config = dict(
    encoder_activation='swiglu',
    encoder_parallel_block=False,
    encoder_kv_group_size=2,
    encoder_width=384,
    beta2=0.95,
    final_lr_fraction=0,
)
Rows from block 2 of the encoder of a small image VQ-VAE, named by matrix and row number. Rows with one number belong to one neuron. Each number is 500 + 50 x the weight over its row's rms, rounded and kept within 0 to 999. All counts start at 0. Numbers have three digits each.
After each neuron's rows are labels from the 100 images, of 14976, where the neuron reaches its largest size: "strongest on" is what is common among them. Only what is clearly more common there than usual is listed. The data: reaction-diffusion patterns (Gray-Scott).
# gate: MLP gate (encoder.blocks.2.mlp.gate.weight, 1024x384), inputs 0-127
# fc1: MLP up (encoder.blocks.2.mlp.fc1.weight, 1024x384), inputs 0-127
# fc2: MLP down (encoder.blocks.2.mlp.fc2.weight, 384x1024, transposed), outputs 0-127

gate.369:446515511467502526576482452559495565554440421393507509417426494455520533463458551365536530511547539519562504455506546440585520452545563505474572479466426488453491417482461528520479490410468549451469484490523513562533610552410583415489645508559492453446394455520503493484374508596521508552535509526478537535479490465448550543395482463535488442554460469486537560535433538479487580519485
fc1.369:485507443524517497478521526516534529498486469608511438480511432555427457538487528697449428483482427521483522509486477555507524518466504514457444545544589560448466540472529506489462520507533459524522449533554462424476460411610397453481427542493490584498621535607543517451579500516555533533484513462613532449458438539561466444599461583539470479484508572450491502515462549488386476447479
fc2.369:488449486490513473504443489455451525524505521529512458528546522587444469616504531360513598481333540503501545499464497471455504601477434541506556655518540530642423498503490486336524493490491489514509500533526498527507501555580481452557405512481510391499528675440410465494561481530496525493496493416471504511433493508493520376561507471455493505548483594514492498506544479486566512507568
strongest on: embossed; cool; vivid

gate.308:471539417542498481557460498522529488517507496535490423500493547502521507462514460458463492543486534469539446506513526527538517421547573491485365410456540456445599485491453545519524480466446471529507473407560530454464454597346398549518523494524563479540592417504534483485527443497472580414464451506509521414471505518464548466489441477527551414610498370539495492537515517535488552416483
fc1.308:457502429471466561472546519403454441521476490544483481475619515463459461480531551551562467512464544489510544561560457395504479499475436531472443524466492474557451542442532519457475463465516536468464491562479524505522505511542405431466306493511496520539637616546462543525664472472499541478499494507497533428468520516484466409511527503454499505377440583521475512536473439488522563448399
fc2.308:493529496491491497506538510479500510503500450528508581505494522564479493525479563712501532552569506511517521496472496424456488523446475543497533552509490460519509514502509507450503502481570478505514508418487508505484523524634494503489449541494510479505625524508425513633561510505492473528487520586501512535480488508509496474512510558525508508444495551510537538545720487485552511514418
strongest on: stretched; embossed

gate.14:544461472539542503528485515424553445413561427608480429497497513459504511575482520580503483457528475486432500567469464432403491568556475542479524496492473470550421561503445515571552474573498521545552472509514468462485497476529561489645491477541452474486514691475530557533563499418565392491499465578510511528421424566588465462531539496507434503564473506431509504538458543532560449538523
fc1.14:459544503464551510541492526524488460457553528537497558532540462537540468528476450384478460529554451531484536478495514551533482590493546468536449586484468495586517555466565439491457532524556527485561486563505477443507584445616554584472437454541539589519597363500453517402373471443514549417459536534470515382498526537463516439466499542562412526504510518497479528494528488503428476517469
fc2.14:491466480506480517526683547455506509500505548445505491519581507491438490521515495512504526409516489504483420501525497508477499576421478483572462532503477533507470486467464501643499535481480477505502506561442491471499440472473410467483637492475496438508420547531479492563525515523518428509507564496534542534443505506498508527472485487526558501476511597491468447500418516504530515508555
strongest on: embossed; stretched

gate.589:424563465539477377392450557441528541474470451564494603545560478548427538473512493430527523529433425572506547464488477467507513551502471504555522448557507509526447457514510547474473425502488451476429502436559444524453505475507453557482518428565512440503611534490560476518447555434500528470499547544545490565469456589487501559525451396406518551425459606483513556492419492532530516483558
fc1.589:431600496475533497478539537497522458567502482501542551490731485493450461480476426502530493501493478526500479501461504541439486563459406517462491542438497568554526496525478559470498488459499483500486530411397435456547559516582492504558438487461455505509628551496450510517424489512503510384545440482517478510577449546478488522486479536472413443554505429471457453466434477531539472486438
fc2.589:490605505501527504486581556602507491486494422549494453495552514585516494477488500312500386521497429486508451513487491518506497457528544500479570389494478464492595498511506494400494498506528507495503505469583511506506536446464604541494362503486490492511540664532512476477544499495506357480509467555524493411423493519484485667535511617471510477524491463525532574479495480506495500526414
strongest on: embossed; vivid

gate.242:548451553513521543513433536423415487437510557524502565584409507511494559569484443621440453492497625540544510462468545501443464565598411506501480372480551473484480489498532546576535580472453421551494484533539541497544475555488547539494587533442539500488455734503371535560412486530466558368551507406544526450500475502507483512492476504501466506529474376530539478554498520461518522462572
fc1.242:565606494475438501437502539557514512494433468517485486508582554608449505492498528509562468527583479538563456451550483491548466446530549496488577544536476501462594426491558562558494422482472493543560482538417507481522580500528596398520538497483510516467530551477486466404299515502488426511480437486571494594568483550485521415477579446444452533479567395516551519462499458457455512563442
fc2.242:495499481491489504498566534465482510532501519515494542498304524487534483547516538284517453505477402503504507493536482462505468499475420561520529516484479455559545496507480508351510519484517515494514515540492490454496522496291665462483410531506489568520636570422533478464486527503489458534508353425504533435433504470511520496541476571500526505531495476487504506477582489506526512483539
strongest on: embossed; stretched; warm; feed 0.078 kill 0.061

gate.688:483637486550558487461534493479506450430561453521470571438483535493458489533532551512438563492379442489468445465490458475547513483520485562593572532525551431541587503496464530412507554463485474531557472437466512495452551556461439423542458496498559551537524524530630554476371520480487581565517530484507530457534463489513529454549478431547532516535551386433499529516598521548603529559466
fc1.688:549560542480517485497452461472435482540550491400497586547579481452534482523565521686494482543429525461470563475566468504479526481479436466530417568435545609540541503456471541513498445428534445465520511437462468501546501488453462426456527550461465522428546610552571495537483473574548571610453522477472438385517504509566558490433442410516479504474481456574426542579445512494493542436506
fc2.688:500538487504507478474588603523481495473504472515504497590476505494428508582514485328493480530536519501526541534468499483529506525487382482524484412492465543591478510483512506489487519491499495495514496416598509521496474452371580579504631519497511455501411505501422526544581496492498532451489523702498499453441494549490473498519483515493474505496509596511447494526594510493527512432480
strongest on: embossed; dark

gate.422:448510534535523552448472422543455499500520560521489476511627487514514512616479544447553542494487563541517486526482551454497545549546454523522598460530537449631490460509477515399480521484525481500498551429615532556466546494472592406505411531447490519459632537508485429387428476481476492456493528448518553425529493482474469526520537535468455543478425344482507493438534484551486525540509
fc1.422:534391497484475517521541635475458495481530588553501415440522515607605465523457545509520542500474519519552516482537459486469546491441398485552467561491494565472498552471483485573452501526437453495447562532466504501438617436681374591543376477525514568524405479491504499518558473479537475539478568512546523512485464502450532488507436470492475523427469604497446503425514508493528491549534
fc2.422:501375493512516495492527482539467497517521517595503370494595507541531503570523509263504500492489429482491479513536502515577497632507460504471494431482475489594441526517494515401504489492532492488508519497486513493504554511591725473495445487491481454505527299493570484410536499505509370479517515408474533582518492500492499601526510353503510485575489563480514546475527509518484501532509
strongest on: stretched; embossed; pastel